Weights of a small image embedding model: held-out accuracy 100%, trained on drawn human figures in many poses.
Rows from block 9, named by matrix and row number. Rows with one number belong to one attention dimension. Each number is 500 + 25 x the weight over the matrix's rms, rounded and kept within 0 to 999. All counts start at 0. Numbers have three digits each.
# v: attention value (model.blocks.9.attn.v.weight, 240x256), inputs 43-85
# proj: attention output (model.blocks.9.attn.proj.weight, 256x240, transposed), outputs 43-85
v.17:514512510541504492484499489491456519514533503523482523521478560484505538518504538453490489462495489501545514558486507489528465493
v.18:472500504487518498484492520534506519471499530460489497517470496453490474522508502513507519496483505509509481469489513544492498553
v.19:478532486529482476504531473476524513502519496512520501501518528463469485458496481541559489486506494467518508536518519511481488503
v.20:500505531509500535534512481491530544515473502479504494483507465513493483516494488554504500485548526502470476488495504479518489519
v.21:472496478536470462509508470459495502442494520508535464505506522478485512494454497526467499458526502523485536478492488510461518485
v.22:490459525484548531503516488529487518531523477482460470520459483487524468540526487508485520513494489480517485460518505481536506507
v.23:499536516509465513462543539512511457462475512520521508523532503484544510472475495531468467550438501529444492524476487539501504496
v.24:474514516507518530501489482512499471469534474463469478461487512473499471498500541524488504526463506495514505523534521505472483507
v.25:483506518485489463529492472506534498518472529470524477483512498498513472496480464506526496518522508504486519456497525513496514491
v.26:503495495493519525491452503502504510495577500494481509502477525524499497509521521507485471513498478506492498521497499506500523544
v.27:511506522484461507532494487503509540501532506476469487523519465502526514495522526536510510539486532501539528496477509515495506478
v.28:498535530496420498481483514457468482493494494510504522529519450478516478518543502491495479526481525449509501521513485512504487503
v.29:517532459481503489501502562471472478507520520480520484518493468503494500487486503484491477493539479504509484501506469524525517488
v.30:485496514484516523539497468529536526509477512513471512483512530521474463507475460478514561471518461494500510414505513474502499489
v.31:472479518496499495551512479511512494509453507496507519453509502505525514508488480478535504477487515536492515479504524480528472480
v.32:502488567493505507516512513486532506465472513518490484475505550468477552477494481478524517499452498503543500477506519515509507462
v.33:515499493464533460445532516515504478487478530507498538524485524496526503493494495476509520557481499494508488461481501520487511507
v.34:495498494466542521496476534520475543527554546529533517485491508505501525486498514506464460512520473479561501503498505481520519464
v.35:471506453470548473474481518529520506484551502519483525483496502503499497478512477498503497507533497473468487471487498482503527526
v.36:481525548495497529485496536527438486462466519490493528559499527510516529464467502492470496513488488505497485441478481582526483470
v.37:467496498559522509517491481497484463455513519568474518486526515521512470499462488558469472509515465493485508493493435482507435490
v.38:528519507513496495483482523476567485523451500489541507508498481508487528504508523475522498437492476517481479518545495522522540483
v.39:501529502546487510490509507490524496520531484516499520568499502498494478525516477506497524506530476513491526532514507524522497552
v.40:484519461476487515516491501483505504476517517481467552520505544470486485476511501505517492518497510470502471502499505508492525506
v.41:511523466492468514475505486554508493524516466504506483519515480486503540463501509526494465509568508497500506536549493493494513511
v.42:459533473474507480494500504524499505453504522512497496504524546515507536503490490497476489461495477502481492460506481458481469475
v.43:504497447506538499474511552478486474503486468500527498519522505509493504500477458506522493467461497495544474497506480501530553481
v.44:486510512488528492505464535490471437490503531538513499501524454503506473519490497516477502531477512493456516506465516519474508481
v.45:518508515489529522519495484467522517505476474537540508477521498521521516489523485470484521479482492526486509477532502420523506498
v.46:453491461509507503463499490509471524490526520546501506505518524515485505491478508512482500492497500513522501468483491463482512509
v.47:514487524537488498549469420490484481503503520459447480492490497497499490527481519510502457509512538504475501511482483483510466525
v.48:496557468519492549488492503529515487475433491537544498508526501511465465466492485534501524464506505470520461494553482490508493506
v.49:518527513462552476514497542469511537502509450518527494469510524498505506508464478518441488474485496489504474498507546516479504506
v.50:478480515452489488456507446485533449483526509460496504507511522496488489493546518520506516520478464507495497490529493494475474520
v.51:504507500453457485521512491510538519491504518517562511476487513531506461472456496484526493492468506494518475534568507519506489512
v.52:452490494493487545479526511488505498506484459504487498502496490493545473532513497499525540499542562497477556447474528490563523521
v.53:480443500474544484495515487520481506467493491484497498483470521496528504514531538491479510518529488551511500505507486505485486496
v.54:535502522482497531478544488478506457500500479521502485541474545453491454497513539472460426466528534527534480497477458508516469448
v.55:493486454496491470495507491449526497481517494500511468497515509536503484527438473553493516480490487510501489508495493556501496486
v.56:496481509548464521475499489515433474472534520488521496495496533488554511501476509491505512473471511481495471517516520467465494486
v.57:525517496488481498554517487526521488501523486483548503507474515460471550489529487451490534508492490501519462497512474501469496517
v.58:516522498496511488496489507471502479535458473504521509528494478473482473530479498470487471494481548522490493529483505515528513494
v.59:491513513517562512501518494508451492477469479462486449497518529530490480489550474473484489530507487508488540476489504489473486514
v.60:476513480545475540440506451510491497507468525511491500525536477522501483510481512559508516478466521483499477520519522547458476473
v.61:568561478453508491496450553511490492502449500567499520508534527506476510489478475491546474507511496499461524517509524489494514475
v.62:520458498490489515493498520509508488504513533465446456544475482497463505565551522503487530504439490499464495480469463489490523496
v.63:512538483500477529504511488516489511513481471526476508535507517479481551537516562502477508507474526503486477502520491472513516495
v.64:512508538482512494581471548476511533440516501491539486455492530550520500473462483505483494535523462525519481490502542527477461507
v.65:505498485517540477511473486576501475489502503520512578461458497475458524520558501511505481505532468525490485454525448469498501522
v.66:518504477570507489534475557525449535513514498492487531519488509474472558512487501520526487477504488510490504494502519478467485480
v.67:474496467545493483504502494471522475495447481495534498506486486506496489509532525467537524476483526494546486544478443516558519530
v.68:489471475517494497552525515531562499503520479489522566458487477493470507499510513509491489499522497482485525472538490496485476518
v.69:468497512518514449524506540538471490496490498492479538456529478502542458511498510497535503507526464469529523478509512489496467472
v.70:469481521484526517466515501499495510501489538486500512529503529533528472493487447516516515535475470492521502500501523472497531495
v.71:522512519448513467479516485448513491492499535508462449497518522497526463486496483494495456508539526487533500534501456510541505522
v.72:524467479490503487532475502486511493498447547538548543486475496486499497523484508511510475508480525508473474554480532505510515511
v.73:466480479511477479536523481480490475487482505458508506530539509505453533499529500509499525475510494499503493493453487509542494522
v.74:489536506507524480507480489536473535519520473510495488502497474489523509505497442485490503498504499526537546480503516468508492515
v.75:544480531491508511511477467454512504511514525512499546524511475477551465489481535582521481568478548543535479472525479546542464502
v.76:516502500507513507568517536549491511504505488507496531468484492528538504495488513467486499517502468491507489505488509501506485514
v.77:554520513480471472500478508479520479485537521511509528478489475502459503499475510520528451545473524485524494537539538510525529522
v.78:535492530519503495461457502467478504496481467491470489475538479498482513517476495536515479494499516512496482478495480517478479496
v.79:511497499500501530511489487487483464466470471497529489469519477509547489487523520482535497498507538476504488499479521490522498502
v.80:541509491516513515503505496499501516522492479536475498510492472495527520540512494473492517518469482523518456466493497500488495479
v.81:458514518532484440508441462503465523504446511490523485526495492453490519468518497483523502492492486496507494545460525513466494499
v.82:531526514471479464564481477517536484511538457549552473456466535479531542493480484517498447531489452557488486502510469488479557469
v.83:516507480519524462518497499548474499487472523506540551489558505508500511475468510473528486501528509482527514496476476492507469499
v.84:513515501509500497525469489487506471487499500497500483485506547469450523498495505538501514534504503495477546462457451473497487479
v.85:513515478520490486481511504521494539498540454513467506466503479465484504496489543443500471484506509519492489516487491473512477478
v.86:471504508536482545489462525485483517520494524524461465519488515529477539504501481506443515466484486519505491501494488517471497505
v.87:507517484458522479478475496531491453507481518541487509493493496485510483470500506534573537512453515481485489551502480476544514519
v.88:473460531451501508527484494496495532527481507482489499529515489492477494515485504522481522485524513476521550508494521464504456496
v.89:456477512523517478490495505505474487486493471491496517481536501499482488524481491504461514522515499514499509482510496504493494511
v.90:489502461526490517470513490513528476526530520519497557496498474525491526489504474502482485489530481516491463492533511527448486494
v.91:481508490504467476485480537497513489490478495513476525494448498499479490498512531495522491494500494483517464502524524495500487477
v.92:468498512540509492486483538503483524510511521452510489498543475508498526548498481495499477478503492518502505502473563479516505486
v.93:543502514486485477473492497516504471487464516532538478474459538513521498427486487535533486465443509515503493512499494530507499493
v.94:477464521523526529448523499493480509516487516476482454548487527553531520498543473546506509533502516511513496478483499500490489518
v.95:492467490464478492499536524492528509519515537505509516504499508493553466513453511521545512499465514491493510517561483509497530491
v.96:461505528569488514485502523504507492506472514493446474490490497499501429491494516464480529512491551531495546524502486491476463505
v.97:553538543480494508497468489524499518475464471509494479474523510515511489518522528494519474501467491488477487502508483466497518497
v.98:526562508489451538517494477508528498493454405546467522471496489549505486479469524528496477536442531500500499535494492515526493509
v.99:539481512461486524474483533443494481481465464575493495523479497516524520517492512534500468506509514524502502493497486488514511473
v.100:498444522474488515500518507490496505488472497500502473491511552490532519558516513420485449459476495495523460477516517480505549503
v.101:466511499494474480490493506517465496530502497429468538457512505553532464476475504503450499543519529470546472514492441474492482504
v.102:509480457515464523513520543459534485503546515516535480514545518443484478507529513506535507477500495479465495486472521510471493473
v.103:514477502502451535500497487472478495534520506485499517504498502506513486548506512484485488485557546519490521529520507489510485505
v.104:485513476496519490547530492451497491512530491504528533489477483522498484524505519497494500482456500536462477510494476501503484504
v.105:508525494516518509532545540487482465491469504487524496499495474488471482474486460486474505516520491486472516447526526497494517491
v.106:433492498488491534472533519486469498495475489549492487508516541482473530507475497468499473507450447478511513464514482517503531487
v.107:490475498497491455507485501516516514475481525549493504516511508504488512479454493469502450507512518488527505548527475477470456477
v.108:521501478505499489503487514516511516476494510509495502490490551525462498539523515459506462492515487480503515502477491523502508522
v.109:487537511508522483510498513469503488491519505507481519492519528480493516466523492493491485508494529519515522472532470481493511450
v.110:506550454512521477514510471507472483474523484576492478516505538516491528516510514514535465463494497506515475441523512478499483517
v.111:547535513497505517517517517485532506459475510521531492490478516493499533503550496509517508496473523474488471484488545504500480502
v.112:453501540510513510507498520466485498490541507521529533529487535480487519482504521473489479556513474522506529501510526531502477514
v.113:495509495473502543486452495517536485522512475462544497460520501562495477524519448524540516543529497497532454520489515460525491524
v.114:507518504533500474562532491493540529497444478529471520481508513526511509497510503506477527546465535520522536502482520517479503500
v.115:506461508487564487510517471479534536501485516516519467483487499477507470495521460480505471515502465470514516480491543516479495513
v.116:472495528527513505476503529474501511491550519478493485519539531517493480498501454490523511475536496472522508464507490546516461483
v.117:485477490508545496467490438512506484537448523487502486452486517507474440484498476498512495501478473491540473511510477455487500488
v.118:504505455486516509481495458534479549546506478517521523507477509512489487489475487504522478458501518501482506502486486474493531515
v.119:478494465476499512509488476527509482488451488518459522535520506505531541496500528487500515470520552482520528528480495517466501468
v.120:480484481446529493513531501505456484499470547485520526542468487480469501481498542481441532494493502511516492514490559494480469486
v.121:460505478532483478510517492496505496524523529483519543501507482491490476498509485453500492499463499462499528519494510546491512506
v.122:490493530510514474481450531509555515498477501515518488487524502450523518499452521486517483510486496476511549530516444515474474504
v.123:507503508525469537485490496474576528484503501472471553475482516550509476528502497487477517521492501497510499522464498482478505519
v.124:483525473502525513530502506533479507446503468507574522491516470471469473534490519507502507465489508514499539545521501512483511475
v.125:544517502497484505527506481510498473493524517513511482490489469506511541516499555522506492506463524521474456519502480490527486484
v.126:480523532518519458502470492534497484506522533506525497467482501515529500500507481493532507511539468501464480529525494472475484537
v.127:511501477506524516472521498508510512482498468493493522468525515535515468493521512509511475447505502501517496500510488466512442491
v.128:503494511507527500493518539498499497529532528517499469523492458506480527490492528520507500513487528548519528511536479524505480483
v.129:522463513505514489505525514533533494456462501529509499488502537513507497533526503476484510493503507541496502557454517470500494508
v.130:497506487464477493505495545553487495493518521508543448555529535468488517502511451465524478489484480441534489542504507496509513471
v.131:430463522470554562461514478498502486500492516504500485491516472525524492494516498504518526492522530506507496491509466474513531513
v.132:473542513548497473550506496454481507507528503538474524512476477501470514496522514512472511521509472490456542496498478538490510489
v.133:528466527483531516473523537483467434520449479492504480474488527531547442495465475492447495502513498504499457498553499488510531512
v.134:540483472485512501509515509502474510463498510534494460525492520477479493499483525499495488515485529532469501475489495476507518503
v.135:445530489480503531513534492494519492467518486545529464497520516491482506488529509498498535527481509477465523508549486532485523510
v.136:495493503517490502501518515503496546501469521504486464490494543506530490479508509499496522532528516529516492509506498477524502552
v.137:483481476449492465496490552501439519511508479480514497492474492518514502475506499513485511544502491504523474493492481505530520498
v.138:535490483477513483526479481477505567538497492490457466464456466515481492526506514525522507504478494475484512538462464517483506506
v.139:485542488492522475469508484509522486503474511497508519498475521499474514527510496461524469483467537488461528514525506467472497505
v.140:536450486555494502475497509491467475496465524488489484493499539415516446534481473494483481488485484502522538449484495535471528482
v.141:544480450507536503505528460502469502493481471532499452516497506447507480522458491536513492476470495529500475486506535468518520488
v.142:501503461514484500459515474504515517553505500505498495474508481513535525488485479491509523488574490489558478492517492485513523458
v.143:499464494507504497545536523468485480461478511509533491508475529465478466512547496482463493560516479501488529491479519553478493477
v.144:465499525498508490517516504514509519475504492503557490469516495503488518500460451504482501546486489457515457501451516489523495530
v.145:510507496537501495532529482445502500485496431520483498501470507499443514521512495548537508449484477462474521526498520526516461527
v.146:515476511478487488471531531491489505486484467474476487458498497452541532478487525504505494483498492468497493496496458534543496472
v.147:486476529504495493481482527502535505541516524507485502501516514520514499481494491516484488480447511495512472504479486490527493496
v.148:493516508508522492530538488524475531498476537483545548473525485474475464494492525502480530484487540516500467474486545530499518464
v.149:499530480517497492483491568540530539496479492503516452515543521529509512480512479556480489532482436534528504503511458523490477545
v.150:509522494498525549491461484493528499489461497549525526509499457489536515549491464498562499507485478535479507508496464496472519504
v.151:518535510513448529555529491470462547495463549503538477534482523438451507524535463489495521429500497553508518483497541538478507497
v.152:453469528466490480515470492535525492488474535477447492477478481515499510502482488500507519499531500507500561482484447477512527488
proj.17:513481508480474474513481502517487527501494505486511524475500459521500473501491516516488487500511507491488510482512506514478541507
proj.18:520510467494485520543505509480516526486475457509534535479518509520481485507478518512502471513534533486474512520510504481493529477
proj.19:516506493478470500475478497503481460517476541477518500517519486541497487470490499472483482484492518505480497443478503480510524494
proj.20:517512503528509445490534508507522452465488514512537488528504510513509514546456487463510500534498496530501510476518529487498497481
proj.21:483482480484504569537484507504548528512500480490503496528507518542522514510466493484532512518519508469458445514479513506541494506
proj.22:519537468504494445533513500498516465491539518522490505474528451524472517480492514498465488497494484456477489506450526531490502470
proj.23:491470503509475491503433492463526549525504531458431479518492559473479510515520466488511520453535500444563463461556508496493494543
proj.24:495539476474468478495516472471515523517471503522475567515559503536523494499488488476504500469521498516502479513474493518541513505
proj.25:469500466522518546508504536527511499483509515483500483557522534526454539514481490518543512458511508507484471481516486472525513510
proj.26:494512510514471485498504523472498504517479502454516482496514459477545497490474518500507482499473519491493530526514507473509526482
proj.27:490490494499543521477470465480507496479468494520554489456493484483510519474505516485505496483518478473495508507512479485485511490
proj.28:519474506501536516534461490510498480501515465510523472461521564518462541419499469551472504490495504493462499506492494483532489511
proj.29:488468529474474525515510492500502520505529482529504465504498510504510512508494504525517532518518512520477526495491499487498479485
proj.30:511492443569537445469531522490501506489503511450534484500467466490508517547523520526516492509458545494495478496500479514470505470
proj.31:553517464560532453493500506506491499511519518492524477489517507476475486501513479499470509506504484474507446532496532500449494474
proj.32:535500482473515499481508480517504491507469487482469542531465494529529499539524508513484475477537477513498519524519517521494490508
proj.33:529505521490480509544514527502502540501484505484487516494485512444495530504511490507501482456533504515511525526539501512555469525
proj.34:481530482468521474483479487509497506455482505498478476514494430499481454504477532498498509474515514505494494530480483538504521515
proj.35:515462517504508519515538477520488528469502522485505494526464478494514499518516511486450533497500506520502548529511499488507498490
proj.36:509529493483472518470507480468514534564520476491511505484480540479534482534531470495546506471523499491522516572535496478453502516
proj.37:488500481512493467474499510501516526553480537468489462527481509483511533513514489465485517503478502504494489521509518533473514515
proj.38:476483538448490529514526470504463515466559506513500483472505535492518487512513494540499524522514501541502504457476521469483463503
proj.39:449468503518486507517481493499493531509475501479533515493543520481510536493492520509503483533481491520490467545461482458462500506
proj.40:504477473553485469529472526538483481499512537481511483487500452542494476491488496449497499482477489528512499491485489466507469510
proj.41:512464552511481494514528500469495479503487540509528476515468541520544446509515524491484504530473488525491495498457515495528503485
proj.42:533440524502524518497508477514487485506511499502472488520487460510497502506494465434480500514514493488522485513528540525494488474
proj.43:477514474438475497511487474504514509481540541513444460507482443492511472480517513502462522534529496492455518442498497512467499514
proj.44:549499490511474522469511520479487535499490464475486514514500495437499543495493504516539522507511511517504519512554510503494494513
proj.45:502481485504519421464492494496459430455539515488452490522515500444499490529479469507490502513511511506470482509488503554468444500
proj.46:518454514539484491516492499540526477527533516516507490491487469509514493545533486486498552542488469462499516498461454512516466474
proj.47:469510526488501513472526524529500525545488515495569551506528545512485524468480458525474479504471480506505492480491550504520548487
proj.48:488457513503473465499509510474476488524551516490480530480529504507515518512490497525489528481481525493489505460475489489494484523
proj.49:465464492523463493515525440494482483550496555502517513497480459518477497524534509481563487531492504510495533475484475478506474490
proj.50:524510524508496498498492515528474531468473484494489501498490493542498502492517499541496496502539507484506511491541504517499493497
proj.51:495470472547500531474517473515505500521501495491495496507515500497490549509508500537474478513564496514461541484459494462487500479
proj.52:512508518462516428502479488463501503524503529492573465508575504492487486470452506510526516478465484507536472494529472520446453497
proj.53:539512463566474499539510496506530468547475525511520531545479514474490508509464515427516522493510518468530513491515515533491515481
proj.54:537492522519529472446456473518467482529504526469483452474498476509527501517483429551470522482532512483519500485526515505520538530
proj.55:469492525498496501539476521518497488484475516513489568506470473506509500497552533491484493542497482506501439509476515433503518510
proj.56:497494474482538488525516532526562504528523504525501526505479460481468526531544496525497507492539488494503513499515451529492534481
proj.57:473470479491535507479483537505505500494493491499456474485550470514505475499504505529502496511521491497492521519471507486522501474
proj.58:489460508487477492453515468468485523499533526497498482476497524534492509452507506508492484496503479472516499466494496482489473548
proj.59:505532507489502493532470529513514500509524507543497538560454509474464514522504497504559483484492513447496483490556499502490503510
proj.60:512490496503496498514497494541540486484517478532501501465502476505507486486522507530470508489518506492537493493471501482542507482
proj.61:510475546549478547514544509439506505521524452435491498527475487501516508525574477478523487533499484475491526492492469511526492559
proj.62:501526502482520475488512482485475533522488457518484528501469486498499490461474508491462513478528517549516508485533539505520507494
proj.63:560447481524524478477487487502503526510482472482491479495472475520521503500489456527455487505537473506493476497463499482520497473
proj.64:443525448534479529507544504489544482465486517537488579518485511455433522530526527474511474475480496429467549517515515478474540516
proj.65:493506479518493523502501525499435525510450517472481470533539527494503496511472508504482490568519515483508482547472511512511532497
proj.66:477487462486495522502541495498556501491517491518482498487481494482527481477462476448470512498491495492486494524489460486524502511
proj.67:514505547464508495521478534496511529493518462524447496474482504483532492493452507494457509494529492486481499476505469464488537501
proj.68:492503506470462493452483449503499517531478528498491464460534493470532495470472505444500506510484519520492478568476469483501518478
proj.69:499501515488458525503504483488529522510477503492521509566477498494458523479565582488516498486468508501485483522506477505475501474
proj.70:482497482514505453539482528486487495549576495451529495484476498461489534539509571503512516445465486503483487467542503495461479509
proj.71:456495511520511492514543523537437516481449490424506493507494508532516499533537491512484528495518473497520520462546513481469515523
proj.72:487522467506521534475504521538497535503481471498491478483493508519482494536522486486532490495545504508493522490483511493486557504
proj.73:484516490502504475445475539516511522443496514525529496515451538514557457496458458476502488522466513493527471484558509471437509501
proj.74:506470516466513516511479511499535462453522537478490524504523513504477514499483481510535476513508485467481474537511487525492502504
proj.75:477507501546526463519497525479475506475436463476497490476449502509474527534509501443491516439479519471516518534459524505484515509
proj.76:530478508519505499457487449446510508527526519513527482501505514472474507524519490501490511486481529522469504485432515521507527476
proj.77:488496476510470540531502514508485547510437476493447495504484488513525458530540535487449510487505493526515520510460494484513479486
proj.78:457524474496524528491502506532494486496508514519522516537441517503528463530511512502460497527492485505481483549503510475494475555
proj.79:482502539509500439495466490490501515507490514527497492498493514521522485496527513561479558522485501502539512477476514496467490450
proj.80:503501496506501478530517491484545491536533490525507536510480494469451488500512519527522490502526514510481533506475503530496518500
proj.81:483505466506507578463542543529508479455522487528490497445498508552502442513478481537499467511491505465487500487562504492505535526
proj.82:458479466530521537433494527464492481546453536481519456514514516550490476542452461481472496484512526524443505512478536514480519505
proj.83:457439489509530554503506484514457521545483528511483428532467517474518474511481510502498505495434485501495512512508490512484531471
proj.84:524486517469525543479521526491474475468516474515472492493525481502486444501490467459532496467501523513489495556510509547485532535
proj.85:536523539491467491532497509448493479481446498483541498548485520527499519471481436523501494515489518506491494481519479542484496447
proj.86:476508477475493465511531522497513456499540498497476544528496502474509543541495497482500506473493485478477530483493515458552537494
proj.87:505488526479484539522498498478487591537497445482467494490517480496542494497509508493490503504515508530506479446487508508543535506
proj.88:497513498510477477466518459490504494502498514467518479507488474477495509486469496523513507536498476530521481514506473482475467500
proj.89:517504491494501501498492501498507508498515537536517529509476489492510522499472502476541489521500512488525508474493492496529452479
proj.90:493517500514518499505499507553481450498495510498504509487484504475511538511490505518480472520497506478502518545466489523551543496
proj.91:540516491509468499482512431506518517505515489525476520470511502487503519487502522555435496487509516475463476484464483517552507510
proj.92:523508482490513495491516522483522497529531496492479530528444523502502493509510502455526502488509502502485520478562495469474468526
proj.93:496511499497474582519519514493524504478525515490476495494526473484462511556521480507492478498528466501495515535457497476564520524
proj.94:559500525504515493532500502502497493470527445522529537525539537447492544488503530489507500500471475502474492486549507519457479513
proj.95:494501491525540475513511457536470527516469485454522490490511530524465496502562531497495525500528485522492472507458526502516503495
proj.96:527476475459525493471543478480482470517517488494502481506526543454497532554499503481530490445547469489508474503505510524486498495
proj.97:454496485523570535509507465455538479522532523502478509528467499453482505497515500525495540511505535501491485467486508507471474456
proj.98:507523506542542491517482519489498493546562546494523505527490492487491466520514513484534473460545472518485537488494541470474508466
proj.99:502559522537528466492509490491526496517544513465532483477468526492493512543492496494479500488468521544539482492470525513541511504
proj.100:501516500466498493531461515491479469526532526578494511532516488501508516483540462549503487497469508462433509493469490507546480473
proj.101:526488468479515472497529500509532489507513486539509504511493492451490526518496486505552503466534464521488535515525495502486499510
proj.102:519487560463521506447491477516491567454496446497479523459447491533525499479461457511451531481502529525513452517501479494513487506
proj.103:478462509513521500520518506500526500504508521488517493483491513481511492524474479482473467489513462542513524448503509499483486539
proj.104:483491557523507529501473489558525494502458464486543464491474512526503509502506475501493472474509490512499565491526542523476517518
proj.105:477504519498452500467476455498516461525527488534494495508561525536486543481497542545503478501488530498499518504511472452520489533
proj.106:486493534508488467506464499528549496485465477502542534459519518538568515474495478545473499506515477517483521505499486464562508526
proj.107:550510463460531491495517516509488523477455488500495451456509495478569477512490430502477539481509470486486487485513539542500511532
proj.108:495518518521500502505508543482501485518503492532503526512504451473513501455489492501491571482483473505465461443505501505495516480
proj.109:513509562520461507495521505510528489511483516475519501482503486540471497522517516502497512497485503523510496505487531506541511518
proj.110:539505553475486514501513532458542552523479496464520523472510465501514455452533470491487520548460486484475499541486552483502508520
proj.111:494481521485495518486542516521497495521531491502527543508517475479495472466461512531454516492513489521501492514523497495475528451
proj.112:498509510558525499497461444496469535514471474494519479471522490532547494537540539521502485467469554520466475492492466457482522519
proj.113:513516479517494454516495528553495529498472478521485517520493524492505512460472503497469503508476509441505546526491461544460513490
proj.114:464510505456484529473500541522490496541520482485524495515492493473498498500457520538569522443531491426485508499514509485514498479
proj.115:477505522478461493497458507476504518530457507517498507530508507539513540487473496496446505520473503481493539534490454526532495508
proj.116:515500505486485506518476523522506498505476454506522477490485461500522539466477516474433500539495513521501500535482505488494520536
proj.117:492492469495477496523482491498504485505509479507501489511506505483517514538518493534500516539490522523479493532501513543505505511
proj.118:496481469484467501495498546480532475468500506512488498484499482480524528497485496491509496520516477508516503488528493511491481510
proj.119:508488473542496503505518514475495520486560518515527481511448504493492465516498480535527495523510432476499480476520524501539521511
proj.120:529507467499495494501513474504478489500460457505532448476499489523497507488514500524498498511461506519474505490536481528479528522
proj.121:478462526510529520496463484484514471503456502543473473494567511512520474477536520509509489501486476508503513493525478499513524504
proj.122:517495480511477495524507485489431469510469480529474481515523519551515487495530443508458499513487525518473475476474524488501525468
proj.123:481513506478511487521531512506499493501523473516518504488548488453480508462516515493505507438560505500471511486480485517448516488
proj.124:484502446510494465474489474505514485509480520482484490472490497488508515454502507484511522496447493506509517464478508553463495534
proj.125:500490499458543516510527508517493529508499512465503489518540500453529450485510460520497526489496490519494519485504493523467515482
proj.126:515459473510494523484530499506510502508459493482503529516510516516515483499502496524479501507498508455498564443509527460479548504
proj.127:468500555434499490515494531522509513531523478508521503505502492481483527483495512529511540528494483520501494543466483525486530474
proj.128:530526477509474528500493495496479503493451456477508482473492525484490484529475482492490497485524434516495492533479556506498477516
proj.129:471511484482514486510506500517450514489523499495475501512493476492499520471466505505520498478481477504491500488511497567512530537
proj.130:546507472476486527509523526515471471483505499539481524518511490575555492486475476495475526495506524508453509489495492528518494488
proj.131:497515483546482463500472479499473481473476512506496492502478524503509524496523521512514445548443517517486544522471501533559511536
proj.132:493490518515480509461498487519493521508481479478510502475553491487489493502491473510517474507517497502561523479538514466451519495
proj.133:518541481497501491512482436474514489539454489475529472485521454413494563473497526513500518506456488558501566473472436532482483520
proj.134:533531507506523484509518511477548481496506527479475509456470477494496487515500507512485537474481497517496484479521494541527477523
proj.135:527509517538516500475497497494521522521482483469491529493456469553488508501485506520475502484485499486513498452498509477553491501
proj.136:517477492483534479524465496481516481524541514504509503507496441479493525496438509486513495492497493494499522482477535532501486487
proj.137:521527503526501514510536490493552453500533486505495493529516515485476502497491490491527515475509487470502511503490530443521487498
proj.138:455499455523515501477519508510544453506521526499485515541517501466488494494489499493547479494535480519521481485556486482537494449
proj.139:470476503478503509493508505453519480506546510540552530490492548527537517501487477499480512491510461514520461481516487492483468475
proj.140:452507523523518500523482520454584499541512478532506468513496513568460515485512525529486532494445497522490458542451528456526484486
proj.141:480552506511487486481474506522524495506472511495462488511491495528511509505532514499521508559438512471492493524487498525549506476
proj.142:503498518510476478475481516514538525487514507509488507478503516463501473512489458501504482536461517517525492512480520511508456511
proj.143:480483543492510517482472436517508476533472494520450545514551469522516497458477504545510514475445569481517490443537490478533555491
proj.144:512522472429486485482491522463494521496519534510426513480552510530545515492499514482524499438505518512493498519580471540486486475
proj.145:472477481438516491506505464557491524498514531473532476498559461510515499481496477424463501523513513534545450458503488488558520483
proj.146:492518459515535535545479499518503492490487493512570524521476514516490485491448479519502516478469525527519524513520514450470518525
proj.147:550485462473524492542502496491479494481508476539482498511514514468508472499471515500493525537532510509482524505491499522489544476
proj.148:524459494498500515512523506476532474516508492505507513519513506491507521517483460514509498523516495473500514522455486496547467489
proj.149:487491514514542536505472471468484481456512534469520506485465469458508507546489541484500507463512532538481532485486500488489509504
proj.150:461471519463476483492520533497442532481514494537513509501533540529466482474498466435491489517518503512491507492506555571482454505
proj.151:481466511568523550489489473541492519563509489499506495487537528504507460506447513519438539538546478490490448462467506498517520484
proj.152:553519487480547546467525516527442488496485451538512492491495547509522497479537522502485499506496521543546489481513524512498508499